config = dict(
    model='contrastive audio-text model',
    dataset='notes from a synthesiser with random patches',
    train_examples=78125,
    n_mels=64,
    hop_length=160,
    input='log_mel',
    spec_augment=False,
    win_length=512,
    tokenizer='word',
    vocab_size=43,
    loss='sigmoid',
    embed_dim=128,
    encoder_arch='convnext',
    encoder_isotropic=False,
    encoder_norm='rmsnorm',
    encoder_activation='gelu',
    encoder_mlp_ratio=4,
    encoder_inner_norm=False,
    encoder_patch_size=[4, 4],
    encoder_conv_stem=True,
    encoder_depths=[2, 5, 5],
    encoder_widths=[64, 128, 256],
    encoder_kernel_size=3,
    text_encoder_causal=True,
    text_encoder_width=256,
    text_encoder_layers=12,
    text_encoder_norm='rmsnorm',
    text_encoder_norm_position='pre',
    text_encoder_activation='gelu',
    text_encoder_mlp_ratio=4,
    text_encoder_head_dim=32,
    text_encoder_fused_qkv=False,
    text_encoder_bias='all',
    text_encoder_qk_norm=True,
    text_encoder_layer_scale_init=0.1,
    text_encoder_parallel_block=False,
    text_encoder_inner_norm=False,
    text_encoder_positions='learned',
    init='trunc_normal_002',
    residual_init='zero_last',
    optimizer='soap',
    beta2=0.99,
    learning_rate=0.0013,
    beta1=0.95,
    shampoo_beta=0.95,
    eps=1e-08,
    precondition_frequency=25,
    max_precond_dim=1536,
    one_sided=False,
    adamw_lr_other_params=0.0013,
    max_steps=10600,
    batch_size=512,
    epochs=69.5,
    lr_schedule='step',
    warmup_steps=530,
    weight_decay=0.5,
    adamw_weight_decay_other_params=0.05,
)
Rows from block 7 of the text encoder, named by matrix and row number. Rows with one number belong to one neuron. Each number is 500 + 25 x the weight over its row's rms, rounded and kept within 0 to 999. All counts start at 0. Numbers have three digits each. After the name is the row's rms in percent of the matrix's.
# fc1: MLP up (text_encoder.blocks.7.mlp.fc1.weight, 1024x256), inputs 0-255
# fc2: MLP down (text_encoder.blocks.7.mlp.fc2.weight, 256x1024, transposed), outputs 0-255
fc1.836 092:519491464510500530448447515485460453492511493509490490491501540489501518526470472499494509499471503516477513472509477525584482528461451538521487470503519495511506503526458542511481503458530447512503478411472457486488494452490528497475478503496486508476521495481497454512517498546478485504449517477467501515478500499463509472473490505503504502484527500490512476486475489485496514482493449506472488512501479531525506523482520490540510523497463483475541458502523512531532506502483539501488521490523532522468510485520500489492541514514483485491441503476436493505471484497521494534505472472468458463518506451503462509482504497524540475508485492511486513477495514528488515510530532532517513446479511446519520513450542526488527467476501529505491475490523483485483475529534497
fc2.836 097:492504486470465502505522542507470509519490478498464501464501474521463517537488521460498484533511461521503526508498499475470476536480513486480515500439513503490513491512473507545494514490496558515478495549489528515497475504485473482491495556508498487466495509517504497542478475480499499510505485476487477523538539476520497490437516462487565503488518485479485492467480496495526503517497513468493476515471494502498438478550540487519527523536516526491483502512569496483506484517491547504486476461500506507551472486518485546504538528510533460527475512458522488516459446499501509519546448508545490513487514493473517469491503493469527490519553512514492525532510444492558526495477457474488521506499448509492509482478511471463505504463490446482503476528488527510518492460479489
fc1.837 078:517548509509542533520477484518496535497456473532460524520484502488520494480424458490479525526483491504485514467467527516558485456507487497503492505473490523504517509487498509495516485475515484501501482520519516476525523492453551511520487514515468529572513472478512497466483518509513532508487498473487414512508516498495480453490477505485489537525494497519500515507555462513489473504544501525534489480503562479519484458515463500508491507493480513520509471480486467485499478495489527501524516525486526472492545472466521505527508494513576526544493515518454521528458518472489468551480518478480487492513512477518496494477498526518495471494508536529488513477511495479506480524545523487496504507530480524502549519501486446540460480484522477513483511495472502522460525510497434
fc2.837 080:520517519513498532473506484490523489530542496530487485511501501549557502472516511515493479498516514488498489525517524456485486490475447490526485492462483507559487448488496485508500493490479485481491502501482489518465487502507555543476489554443486489415483490487560498486518495481514475478493536489515526465511505509490500482546498506506510466467522514447501484488487487517463487538460484476470555513506492473451458520484491461475511529494553453508488542504510511505513476535458491502492470463511540519529459503531484522516533476493489548505511515550534506491517507494466480503497489508527494483511470510534505555509487486475534472544475538484495488467553494527536513534465497497514504522495527517516482502479511465507472518552509501495469506477483522517521484459499509
fc1.838 075:475476477502507516491497499518502484470484535500534469480496488489501474496524506517495464477498512479487474479510483539475513483493484516510541500476500461481522489539519490501502556528483508514492534448501515494484493506500522535521510532458489482454529497500505505456508524501535501449509509525451447509493476486480518541544478445488536496488538466537511492504449518500515493509519498503494537491495510497402480419518513523529481537508492493510483463521465470486467498512511515481517483533491518530476481475503452536513493515480471521488475526519444508498474530501481474466487506499496507452498462484533494508481517448483534514454468456514506523523500482508522483522492487519494530454508485465516496547534543494466498494448468499468479500504526516489498523491533552
fc2.838 068:534489491483525460523552469486514504469481497425508527506498475483525512492474524485500523516519493484464516476528473548504530490508481524497459540465485461470473499486461549477503490471510478509482513504527466483519453480501486519487495503511462482511487528496517461483477477480565528477508535505515499491552520529491508498506514549512517485502517493462460483488479465483492480541470512512498500499496504473564520573463540482472450469506504504495493500468456536524473496507471528512474507490464509493496526504506494533528464513489535492481532508537535509551515495455517528517491491494465519513508490479470493485509486534430460537478503509493515514503505501476520485484507505519531450525473447488438505511491522498485467500498487506519443469517515498525509494512498476
fc1.839 068:507481473501487462475498505480508501506535478506447449521498474487504491537509495491562459505469492469498508504467502544597520493472475493487512482469492512482514570490504488543509480522488511490575445530525530497471491521508522495522513506462484480512556497512542484486499500551489522511491489477557527529469510476473458530473500507464495536486481492506462454529528456506499498500482511519486488522500543509511525516526492501488446508500504555523512504485448506490535508505526494484488493492469523486469524524470466530490491519512478527495527468483507488535474506497471558487534476498498487467506466495532506523483499526507516512479487497507504511511464487487494464471519492515492504524508548536539447518509529478506491474497478493488512473488476528485494517444483468
fc2.839 068:505487465526522465490500468484507493509540453516551548524472489511493515505489534511466529520518477476498481507507457505470494547508489463480493542434493492488450493522529569456445547528521516474522494486485464492477493491526508537520523453526486470496477500524475475489493535465505455500452452478429528523464530517532524493497491500507469514508522482532496562501487517478528488483491508517480464479462481529511503500502546510484512499474513449450496508499505541481470478480489484494510522471499532483522478504500534512523474437522495494510471517472496513527478464497523509513479550490456487512476490480525487509473502476482488498484478483501499474500492500529501485481466482493527546508487478480520539453471496535502499483511494505464507491527483482466502514456500502
fc1.840 093:473493465464497496441509479506513490501523483483519567496469482477507514505479497533521561477546457506473474522513514497487477510512517465506500529522508516474496478499507466505484502507531482506463502440505480498488505471506484517520479507497509508509479499501501454464520486521475512528494485471597534516508513495512501471473486473508473512508475534528517522479508470509494488487484491512509526503489481521395490420502499482533502501523455482515491464512496516468522488489513530491473514521501502517484478484484523498505503482518518491501541509485454483509477515476470491540499480504500521578481527480487482525514505528497504509524471494535497481513398515536485502461513462554538497527519490520505485514534477516511495490504513484485545475501507522492505471460521456
fc2.840 089:518524525486520524480512503506443484477511511531473446526498510535458480500478481546515470483485494509532542500514510487509493505545463490533530483519485467547504511545495498494482539493502523511510511530488454508494499533492486509492502530521498516483473494513496533521498464482472498470531535488438476497531518521459518451539486483475524494490537492556474489498526497479525563453502451482509471538472492475590475527465497476469479504493473474521504512501555493507516499479465470541486505504499521544471542537501453523486532498485517555517462495528529488487499499535484497498494487497486473445473525532501483481501503526508502520503541492486536513502534486473500524493530518515453485506504473495477509499509497511530511520533487545472455478479517472486515485515498510
fc1.841 088:479523489464521490515471499513520550474490510503453494526488505519484511501502519518484541480519474499515536487498454494501520497539527511526510503467499469493495488479522481500491435477495505464517500533510509466511539454482485539512544505483503516509483472490503505532523487509479505517516529474425478458515470462485459471502500483512502508572534493511535511474500490499511537540527515518506485505524461517512519451457469526486498521483476518532490479495536514456533470500503524520508480498476500499494521501485490502484468504527519523558512507501514517526554527496527510504566482520479539459508517496516545515475492499538474497520493454534488485556498513489530495495468484513454480514532428488466474480511497546544477474450480519464487481531503533486493515504459498
fc2.841 107:538496500475460547472506484512540475491490481541525517538503444541531463491503511515488442507496512493497504495487508479464505495527509520519496521521512516466451429497536529539527505487522478518496495437548505515533517502491521516489499537485483485509519514490509482497478452483507503459481486488541475503495510483524518507533494467517493442497486468491553489509521514505464513494500504533534496558475472517592457424479518522526481494497465511413519488517506515502514486529483492531500522505479489514502491516542506512479489470496467502496494477528542515493494464493515517476509484500489456471505507488519497479504501522470528522512499493479505507483510509483488500495500517554487509548516496499482533543496471521519497463528492526476544533485493516496514489491491436
fc1.842 093:482493527507474517517495525505466463512501462470506522502473495509533473485509486495478504536469476504527484481503477510512487482553500493472478509493497495505455511532493507543453497496499500504530523546489497481494475507514485515462487504442491523490491524508501553484517493502486505493523487538458498535542492434483446508556450458500538519548485471516505483504474537524441516469544490503577500473519512496506488403479507493512506510480481519525459465495497538493509498559524491480494495536437514464522516495550504504520471507489495493501485528519507474490500511496483541492519515472501532485575489521494498509502507485489510511507467531508507496481544488481519489486504496503520469489540485500477505534508504517481513502470463553517519479526495542486482478516477542
fc2.842 117:481525494516489503498515479512497544530506475548482506530459497515462485510490482532501475485501516546491494486483498450476526536515485497465496523477491466499477508504535528543518503495496486508476547461477501538488468501511508498472508511534465482497491487500483467513459518493497504508510536519550471450478515542469516518467536522492523499521440530480547520487505493490493552532515488517517537517499481522584483549503522505480485480526491509494550489494466509475476477478508470492487536522511485478565536469533518539498509514505490436476489496509518490516486460518535503497486540506497511467538484445504548513521500499498482490465486461473528501519480546464509512497484483548535534512490519530527489494482516508488507495486492559530456478507493486489489503513545445
fc1.843 072:527498522498476486483500481492485519480470482531510434480503458556481508495484500552520510492508510497483484500494505539465463473532498518507486495542524507493537465517481504500497503483493494526500497469503458483461506500525506499505508492541555511484512536518494515473485496582541521475500496505521511493491464518551521496472495500508476488492499523489489525491479460464495477509457450484518488495513471501543492554536501500441497451532515502459500516468500477505525492457487540501501525518503512486489491496497520462515512494446522493493492496475523533466559557537494519514503493545514561468507549486509509503484484486491508444476439515456516523507519519486526521535530448494497513469481492529449452489473478534512501478529498505513516529500470488512516536471499495
fc2.843 067:501498551503536486479506513525500490526509503489519495487498484471502529530491494489476493484505495553517489499524496520528525522530504530536460510571486456501472442490468495487494476503467520472508495469501518460501493487473479496501463514493544553496486494469493543523509513484493476477561508483533455531545496487477511492464468540469508482526491473520483488508484520518513518484534528462470497467471482534482525461487469434505497508506510468499516527524521503512551467485461503463466503531495549500481573468474501479479490466511545506525495498506526507463554519512443544510515500478515502554500490491485513530524495511495478491522544471510499512480480476483464510488486527494516495487513488495483512553451529486499524469511497466491468498497491463474489477479484557
fc1.844 084:482498488496481497494518451494482559497530543550488456525493511476501501518513528493540527495500525468481479521477479517580492498492508510537482479467508503531489551536503498538506511488488476496509482488490521542463468466541490478527505506563527510511495535455504496447485519463503510549491518491529528544531484497550513531540502496468472486538505516449478465484492517505479509506492498461490500491514528455467497502497530489484472490504538541488449492544495497495520482536479510534529481512533474506528463548531494469513519453458531479501508510484517489521450509496490533481523507490500483423487516487500522493490504528451510468524525533521466496507497485482498494516512520545498509481483497461513493541504547507496493501510494509558514515458482515517495499486501485
fc2.844 091:529516458550484502521525507545513541596495492503498489496456481481501501490539481476486469467556481447493464509510523487458510517483590503538496505460496477492479464463515493499511531518474481516478501469501501512510498510540499512541510506469468459497518495511486480549497470541489477472451489490471455498474514502498492546486495526489517504489502533510488467522480546496511436488482501522512462502523492480517466491490498490475520531478476483464566478492525486514483518455500490498530491540512493507476486457486502482509508497503495503522505484450494514496513486518555521524463515500487472566460522487511497463475495461469473487507503495499485509472488521509489495549502490467547472511508491511510499539472496506494509516482491497532451522517481482467517468488488498
fc1.845 125:486506502484509525516522477504531522463480475536506475510497548533519488487479521493522514473527518511500517557473481484508496489482484437549498480499528427519512476459520536502514491534470534485485515509512504468538504492502467512468472456480424526510525492501502524468497517520448525509487518505495544447487497475533504506460525499483473455468492519493499515515559493485526509542462463486466456512546484497502529508477518475475479454475513490482509565509451483510511442545499480462501510520514491493538470502452475500490518521515505484505490480475506504516545502495537512509520504553496474450499502562504490502506476497524492475476528524472536492484528519477498527489503518538524563493512504489481527490496474489522488500503496495472487497493482530491487512528475502
fc2.845 130:488508500503514499478459490508503470497494492559460515531486517502486541504507503511465444496540506483484477538487497502513507512513482509497478499495499536525512475470501483455538492484573542488489514516464467464497527481447495454484478502526453520505475485491550527463500520502481517492519494507509529472492565486514477486505498542500474440521488504505531498499523517471536572466503479507531519456563477488508546495542501489492508462469449493488524515478511496510542509502504547493534536506497503496542511458484503484521489510516505518534490515460511508454477531497515523484481514521533447493487472505476504484437525551527513447523483525556496481495481511520530495486492467526520524513491501518510479538460482469502488520488524527508492518489517488489482488492532500
fc1.846 079:551496502486504518527458462502512476498486498465476531487529492539497501525465491477515515488512553516500529527532471527483521508495463494530500471550485513487499486508498501471488466491480540498474479470496483515528492534511450513525513505463522530489484478539464442497527490451518557498496477487502503516460541524532475536496523538527511522537499508492519496477515481512491515536498512482459522518491505520458496491541507433517506506500481464510497461504475508505539460514499496548469492480507508484540469485506476489508523498542482529509505472522494522497490492494495492522515478518504483544487469506453517469526495499496442503536513463483484525505491556487506496509520476520469526512526498552532515565502471535493481482526511503527514480522528506540517525499535403
fc2.846 081:463512533467502486468515515494512474498507500509517484509507534475480526525511473516498476523539549500506535523509485467509511472513510512534535534476525528481565483515480495477491540515490518486500524539499505495528491499573538478502513464545515479496508531500470524433504528509436532528516479490513510501472526508463498473534493493459513484503513509519479476474503510525525522499493531493484504520484452435520490480514547485474507484451529510459501492489507471539538490474536519506510505511518497523518469511568485498492466525485505497564512483506497511482530543516475492477479507517511496477534518509476528505502498509492477508454518508532460472474504511489480568459503475518557486441535483514483484531509536507491529510480509518509485486530529500484502481445526534
fc1.847 106:501496506481481501510525500458508521503515476501464476523481471531458470500481521521529483527492497483493536482468488514452483485485501507479492490490482525429521514514526454503487516489478506495535514509473499501492504520515487496524512475484494492557502531504521479491527498555545514475504523520535503491460490484482481532500498530494537505507512508491524444534521520486492482453479500509507504508480502518527509426533480477452476475479497506441490499518474491508529527484531454501500530474526500508511496460517476510533501531500505542515512463456384498502517480496495502512507490516538486523507457486515471510533488484525520501550513563508507517535472525454536521507511501462482502460545514501534523515546503480481500523493452483509514525482457497525501510488550528
fc2.847 101:531491477529520482518525545506460481515520533528503486527469521483471477555516484548512494471522452507510484540540481523525517493515529475542515493498481478519491511517460513509556520512514497517518512468520488477505517503505463524492496506542489478478490496471515490525511475463498537495458508527534491530460445468531545467495536561542516497551518521505462527489492493507520510482481461496498488523481476497520511584495489544469546469506485488550481528502477505472518489494510536491517492462467490534534490489514511531480504496487495489489487507488542527521497529549493525497472515491479540460502516536503470510481479515475525505476509471562509510516529500516475492485502511509506565485529478482467482509464497533550488483539505507529502515528491489451484502479513473
fc1.848 096:526490544514532525485504496501524496490475497494536506443501514474501526473486470497493493468443457503505450472483511488583495519475524507474507504520536499520521537481492551501498480501479470508527513476530516498512546505486496488511506543525478485548492475498503525503504524513475514519466502465441477512496503514521514453489490499495503529501493470494512518457473495503528549479473504519545510458475484459523445486513497528488508506502471535498516507524519480510487477533474473473475518484500530510449519487492516517507489504499528500504453517533532458467513510515499458516529506500505455561504497493484478539485505521551489532438441522513477488493474500502468486488471505503484495500474534512439520480538501442480490464539538501499502516500486441541517486512511503
fc2.848 096:465523506469518505504488478504486524469502546527488496525462500528483534498500535542519497527467531504527489481521500493466445485448516533464508511529536532505505491433499483529458477503471455528506502497471500548507484514510501536494479496501516505473527514521548473524520494494489494525490493463550520476514467483472530491515510487517489499470504501494498500531481503450516551519522486523518509499525520496461527506489468542490554482528518465473486459503492505483492510497508507525534543475507514478501546496480531494514471486503502470461530532499502495494503548465480513497493494516466556436463477497540498463551538494531463495493517522541505522494491471516522458489479523495462483448496531513564496488513465510502545498512518475507554480513538525500479483497473512
fc1.849 113:477515497527521526495476481513518505469478510559483498486497522468506502481499504488484502486544533470501485487519502553530511463486509504530511505476485553504539497533518494474468495473480530522473493491487569515491502474522520505497479520487513534477525469516474465514519467475463477503511494498455503497456490508475521536544505527480503512500458501482503506517488505512515503475528475480510507515493477528572478539536455543536523523521489507509444486465588547494473474523513496470490502506511522486521493510551551489510494485496542533489548493529493550520532494452515508503491512508464520493513486504477517463489521498500533508499509487502503501511517460463525510541483513476498501559508470452452532487474509475473524468472532500487499484544475445532496485486490491
fc2.849 111:498520461547484489546491507505502527532539494530522552478532445491486466515514469500532465537507480452479473500499500516504492493501573492504483538547502443517488438507518500491521523493511469514499518500519536501510509504507513516490461535519491505464487497545526514523494504511503499538470506499507436525488487527484541516513513524504528532502495514507533480494475527484459445469482465485506488522478472517455475510526508510525476501523539495495486549507529488529490515497531500503450508521497498480494558496541491486559492494474519517481500490486510475502529520514531471540472480496515489499524500447564526482489547515544464513448469488502490538495468503518480483504524542501512524517454505510518472492484508486502503481511458454503479490487478442493506491511537512
fc1.850 122:520458483503474547493475509505502448473476520502487562474507472468507514485499477546477500530496512463503501502504534512506557520497493525490486517479504521464502509507500495506508542511507503488474481502527537481503546529541541489451488534508514510496504536469485448464491517528490473497477519479491503489505503507548500477454541512486489519539484477474523483496513465503480512483510491492492447483526464545427467505516457487496503455481489489520533527485497513552504503509472465499493472523475496516480453483518521495487545515488513489537515473509476498529495500472505515531482485489511457516511463533508523506480501523434415523486484470476480492483500470496516541511534506467496475484527521518492470467538468526532489486535531474508487499490541467539495510521441509
fc2.850 135:469532539546491505525535518498507495510507443510541477519484485520488497528508510500492474534522509516462515484475518478480490544477527502442541475525499531501517477453469484457518464471554566511492467510501548470490517496474480497482548531496495476530504492503526541549488531510478516465482533486514500502509497480464498490478516509437492511512562535524472523480487509474477498514508471527511516527541541500536561490483470458465481527494534492465506548514537511519526515473515534512492480496504553490536511544493486471484512478499500510514477512452519507498503508530464485487501469485498528499483475504467474478493498502509490528489516504464521535483547509518504484524499467507479493486476500504528485511520525473497503479489477517515479520491566530510499473436501461
fc1.851 095:547511496522488487471443530498481475470492526519465482509484477484452505492520490498512506511486534537515461505519523513477522494525491479476504476495524453524505517490453505546488502448525491530493525539487476537499458489488512537537489492557542510477502525514525476539450465478491512481500502472510513468495511466487502539492507520522490515497462515491494534505504527508462497480521536460521542504480498487455490465521492449520540478507420456482481454529528543503499472510505496553503507521518502518497492517502516503483502529501497499490461511521525478528417511525511508516513502494492485496547462475526532490474502497498489514458511530512486502498488445525500500492518465543501500502528501517475483519498480494505492447530520497493522517532525530535474463505508424
fc2.851 097:480507534466528520505543512498490479496514502558498500540498519504503499459492506503493513459526476479504488479491496501491492485529553486533512510509480477451527530484479495487524501497482504511475510467510506492508535492468498467462515473492482502512474510499520521483508563479480495497527473491489530474529502537488476532520535469420511476422491465480486442500487479475516464507480475486496504507486556509521513508437499536483465488506524533446478482493463500518428489520518504465494511498538491525470540509573518508515537510489534474500487480459502475499469497504498449473443514515514556482477512463513510488481485551525502484492492491464481528498506523471481512519464532512513504490474507501534526472494467498469485511489485500457536496483494537463499497492499535
fc1.852 106:501498497497483519504509558489483531535474521527557434432497530529481468475524469488508476521455494497528487496503474512506498526483515519464512514502501484518488508476499524517447482532530450529499507573492470510474487501494522543543446514487471515507456522509537504480511497493484475493516516531543508531513495489497516532496516500528490474500534483511517508496484504528552541483494459493496542484491519516499480451529493456515523534503471511489449493514510562471482534480495489482459483496442438473501513480468503479484455509502513536460475522502482494515477539480482471489531440473481482537534477481462473469540478518477518482503488502507478503474473500511487483494497534484501501472494481516536530502519491491492480468510497528531467491506467506480522483510530486
fc2.852 105:500502515449473478508498486486502467513517497480488523465518494508489520518532536496481493482483501493496518479504517521492495523470548515501486477466474549510517500486512518509479493527489497462488504480521513505519535491514515531474487485517513486472502460475563484502500463477507494495527517524508473470479495464464507464497466536470497542482467522445498475503479508530488472460496540414492469489494519500506559524483505540503523490478488545485509511488553484527479523502522472499509520492505472458514473475539495488524508479515519453501508466513518463528503502479463532534478524537471500471515565490479510508497531523567539515441524512467480501467507511479477507455448521542493504544490509532483483460472505474499492473547506532526482470466507554506519497532503495
fc1.853 086:469454524505532547490508512493492509463506471546484576487468522541503537474522481537501430487514504501502470547487508502465479505489508509505540491490483533516533501508505477499500509492474497519509532546517557483481509504510479486485488503450500543526492533524493467536546497543508512510478519534450491526492511503497518526517451463483493496515488465488495493529512517502492481482517465534561525502476494511465517447500496489470494509476508501520502471515492533495508470525523528476451497505461504524504517533511493521493494527458467507480511506567453509545497499509499511525480510471498566537504508511493452505514478523495508520483516454494521537466540523464483528477498482469470548488557509493523531490490494496523507488513492525473485464508490520522535511476486463
fc2.853 076:518491522524468529502511532521453542527485477482541511510492490505488492494474505493477535477541495522480487498483500506514483506520479524503507519463490464544483493498508524483488542497541521477463509467428495514492443476509495502503449489548494503461549502491501496466528473470518447499480454515561483485492461548495524523508470521537511472548511532482514493477524491506487496518480477527497517522483490469536474520507545541520465525480504488537515535530513561469498514495514535479460497529466470460487486455514491466497482510522512504477540506505512495483550479488503499465494470476535547459505505486489473499492491528483494517538486509522493472545481533523493457511499482490460527502501480492475464520452475518492495482488514533495481483508540459448483481485478482
fc1.854 093:491456485565513508512494494523524490529477515502486468469484502511472497509504528492527491546488493505446527489489488535475479524567498492505493525518518508486504496462570497506489453485493550493477497410490469508510488524502469501507512515475529489537493521516503496488552503515527469498552521504547456471486468505487537493445488495507482502545541496493502465490499502490474492480492493456497498492484500511530501552522463540510483501536490498466533534450496529516500521469470505495468506503491486553517540483567496489513561506492501531468488504478506510450534477511531512526446489502485519527497495515460485490497494496476482517494533460482535517509476470482500495470487478452494453484456515524516491488511505506512532520519494529515481519505493540485479523482485533
fc2.854 096:458477501477500475539518504511509471509498494496537509462564531477500513486505526518493461446531509523513519544510524479531500507484507554493509506472507509474496478499517484515524507543483474487495439552515537481496495507486515527504551520540512489495492496499469548469471510497504531532500468474451470550494542462523498498518517491486483523520477497530511542544474545492515490510497499529560511502479514539520547481427499492515483539462473514541536532514516485548513503481486482500430449501526483491490454488522500508518478519451501490545532482518498497548507492533490490504527512500467489496487505499475492513484451477512520494530496495520455477512453499495498502512566496473481530462483474490488499514510518527522503489514521504513497480546517497492524500520491478
fc1.855 066:484467505533515492461460553532480503487470548521527483468514483470535482493480535489505535473474515505503491478527463507578535513467524510491479502499510500511498528510516530506495524506517532471469563450506489513476486494484540519530487527423484547422540520512481485491504534412504495521498494529505518477514508497562485495496513490490503537485492476486493540518492545485480485521516470469474510534504489500524492535510502516531524492498465463488531515462505474501490471479528510512544489503515467487464527540519512537514490476504478502513523474469506499453504495472497500496524462520496518471488473512489520502511520504526471507516491520489470473509442468467465488515488500554504483538510487455466517512477509467522500497509478522484480491486491536484494525481522492
fc2.855 064:479483533540513504540458492490512501479514518504465526453471515499510472484521458511462470483471522497482509529530482531478496480482538542483500502486490479474495449524482505525519476507498514485482489492468522522486544539484491475466491457554492471558516463473486493504469494527507503521456486523484555523508546503479529472438472489484497510471475455538509468504501488486531500490500523492519496431512535506470497503523484493521512503540473501536484479474503497478501509499551516478512490507498503503489514505548467513498524462500529505464498495444528533486502465528502493506491500503425536499501507469469496496507483478538476421537501496513495477522521480484516527498499492490534530492472545504485467512548508501505518465487481494496520445504453503519475513538476533
fc1.856 091:506473546460506543513461501508530516523478474535526479539474483559470473465497512479518526469476486524512480531505511485521523454466485466433503508546492500513478505536509485509522488537477464522526505565483523504502460478485502503488503481508528506511448502477491503501507537484481484514470519528501486472489469508511548484503481537515487464505497451494482534526493511533551526534512496467470502499477491497523500491483501488493476488507501477515469499494467526528509469494479518532477537492511507500493521533501506491494491500492482485534523483525493495480483522527505542510514477563471487538500523516476488516537469510508537528480485470461485531531455488513494537492513458457492507494481516501467528502571518476500523514493476513537468489457520524569464500496443448
fc2.856 095:484496520526502535481517445463530539482509476515493499490458485492476512517485518521528454508501532485471531490515491447516484548563486528543493491422497473501528481522479521509490559483539518495486524486514502466512500518483506486543486478497483498532480500527488501447495492490542477488503512491458517497518493503486468466508503492506505451485491494501585491498523490511476536508462522438521455526510527514484448486478495475492505497509468507457501491505488503525528497501515494477483541511536466479509513502483513474482499458507506520476496505490498509507511471495542479494520499473484459476467499464543482540484516481506457512484507554502494491483494532479459501504519469486510459559541540533510484528524489514496493501505523493491466452472486513493508512421507536
fc1.857 140:492510486466504484509497463473503489503522509471486521490456507457467517506507517503481515502548500533491519500476467482496482491527490515566478493499481504498453522509489507507524511464524455500494497511489549499510516485438494497528480517505475502483540497508540478561478492494461485490515472504506522547495490501480457443532536539473513506556505482498549515496524481501450509482518455540499493507533533521526489459505481528532497543468508517473475497511527502505551487544490506458502483465485499495523474487464508456547530507515478523529488521484502507515533497495499477515517489500445510561504489490504531519524518502456453491504532501496500481479483487489545521570502479504467507539539476495491514493477478509526508525478508567525498461512504512443509531492467468
fc2.857 152:531479484489481513467497497510501476515543532524485501513467512511494511483495495510537462530507512484498508537503502504503504511513498509524494508523496510490502517441505515505478481490533467502479468508569517551532497507553499534476493464541458481519537521515543467528485467500507474516524496497520556486435513538475504550501509485484470484546493487543469494510494521506489471493508488535520506545494504513523447498505523516482445545500503523466522552470531538529533519490508470506501520491508437522465519487510502485475537467510488480535541472523478532521496459514514537490510496520456481430517509504567510485500498470505495530504466457505527514530524524505503522474514518553486477492503464512540499533520541538497510494496480516468489494484535497500523464514493494
fc1.858 134:522469507505504449498520492470510553510486537539548404523485484516464505499534475484510552540463528452515495473486516534525486504518472514500482527513480471512510514473466462480499476477471508504535473537525464517465491481543473501493487533518472508512524513503457473506492475524489456479537528481537512472502464483500491558482461533509468466531470513503484536499428490515520481535496496460490505491497512503572533494482520468489508502502484498491502500536496478538475497458479489493478491493550524528501492503489491487503484492496499492493512482475520546503480486505531456525496553511506488501481508427518525468513517546523497460521517474499497517514490485496486484516517500528501543526523491505512499479519528493501506516504497477493453513505512445492507512504536462
fc2.858 133:472461508481497551509479520500509501519505505568491530495484520477473503504483482511504461483501501522457454469509484530483498542556505501493497480555518497488526524459480471447545494546484540475567534468455548477520516474484490511545540501492479488520519509467501514539549459453490508489515487474473494506459555494450547469504533540486496486507476460503474483505487501484492494475501490460529514492498519490474485486493467515504518511515525512470465491501497483543546474490476466519504498492486506487509425495499486524520541500501527506479514456542519494510513470489518515468467498493487474519482511488518512454525512550482505490505488487519486516536543478451501467488503494538507482460484510501485520481511543523497525497488494496491495494523501441505484489489482534
fc1.859 112:473489482496495446521518493499504502499495450480505477498514507485465537530505514484477541554457476538522497479489515503458499529493512496457537508512513554555473499549519449470464479506490490446535504437507485506507497486507475460532500481503515519523492475554487507482495493509492463511475519508507482494539489517501467493495457514525516478465517511524457505466456541479532488479530497470465485507526550500530527543460519539503541500517488530447482506510497492499525487463502511486531515507486520511543496493548499469479496485494499474517481517474472491498475512503469497515508526447520490528523540491514515485472541540517482492499495493532515513518482506475507483519489469494517463499509518471537466424525515473469544481495487513504540507530476442485505490474524524
fc2.859 118:535530470534540463502506456481495510474495506463502511501487490513486486476502510469506444508511500503512505525492485512485498549527509504470477512575501510473484501509553527493517536523525486529443501498563514513533513500441494529495464529511527486516512496553482547498509447493501441535457509506497527470504512513520499493509496466499555518495511477514490472487535513480482480524488443515498474467492524529503559489532493506459520512486474488503477508491496503477512472506525460509447502500483496504494514494569501550508441497490475467498503496497522468523433494496528482486469507479498513453524508480492523514537467512470513504463493498460516497491525516491482513533475453484517483525568503490509522473525516472483520503504513507511492516448473518493483510479537517
fc1.860 124:520496517507518495466538479486491474534506526470515517510497538493510553492489528495497507478522533518508471490485484556495504507553536456490465512515466451473505513500509520551472531510488498489466478488545470527515514487492448515512476518500466506507548500530509534479514494497491501475492459483473500504488507496495529497532497533522502491534485491536492526508448512493486530518482455495522510500521494473511477503492496461495526496531492520550521537490465515476515522491532443489526511495534549522442549541493529517501483506502516459470486459511560502454485493515506488495482524505456483495500477486481483472481451499494490512532512458497518518479456445505533459458460475569510498493499512475468500486562505489486477492512514467498490514502514483508525546527440502
fc2.860 128:504510481490530489505485531496498471473482498531483496500412491494519486499517526454547449459465531515475516504510507462513492502498499465490514532551460483497486495494532472514503486500458444513524501517493482526542512511509521475491490511518473490489513500488524480475480546488544511490539498517503503485532472517498494493538473516443485514486500506510513526517494521464484515487507466503529578444507489522522548503507511485523500467504505476458491512532507485446474532466538499470540506493518526510504588445523489526477495471479525497507523529501486483479508490521522534515495496508519542511478552527494474479491500487476507496534495498526538527479522481531522530519517498467491555502498485517534538546539498475512471470503492531507531514490499551483518491535475482
fc1.861 086:468505510444510442474520508514477458486494509503484535491487490492439528517491485494499482500555456502490481569476524514493475499531539444475520527524499457522476481511489499518490470490498467474531486524506501516468457489496467524507510487526455479480498511497504487497498462486487505531485501501477522477512437505512507468469474481541502494498525504484498542539447481498513510498562524484510490471484547452525504529509506490468490476528453502449476459464511473488507512485530482484531522525489488500525496509470503492489526438507485489512452492496567461477527518496541522507488478446516449461504509478514501510533524494490483472459502468519523490523500516513523528447491510471483487518507523518477490519451497503512536489513524533521461500493480501520490529514481512
fc2.861 086:514555501509471572505501510493471478457540441519508495496500548524510475491519510517518502485484495499483518483492521507484513519517485492534511509514513470519502484512548492502481506451500522464557477481517512458500542462477533470466484456511512486502503482520475506499485533512501469521500517521535488490512463496497472520522485498459512450491521527543496485469489491496519540503529481460503501492531482547513488525484518510496484535491523507537458512506506478531532470514497456520504457501522494481466467525473506452506510510502495510544539493481503441503471512496495504527576541475518509487467486455528523499479479534529494533504506516491513526497544521525484474496477455513487495527540545523533509489549487489470454508455475477487523493461488472498524476553512461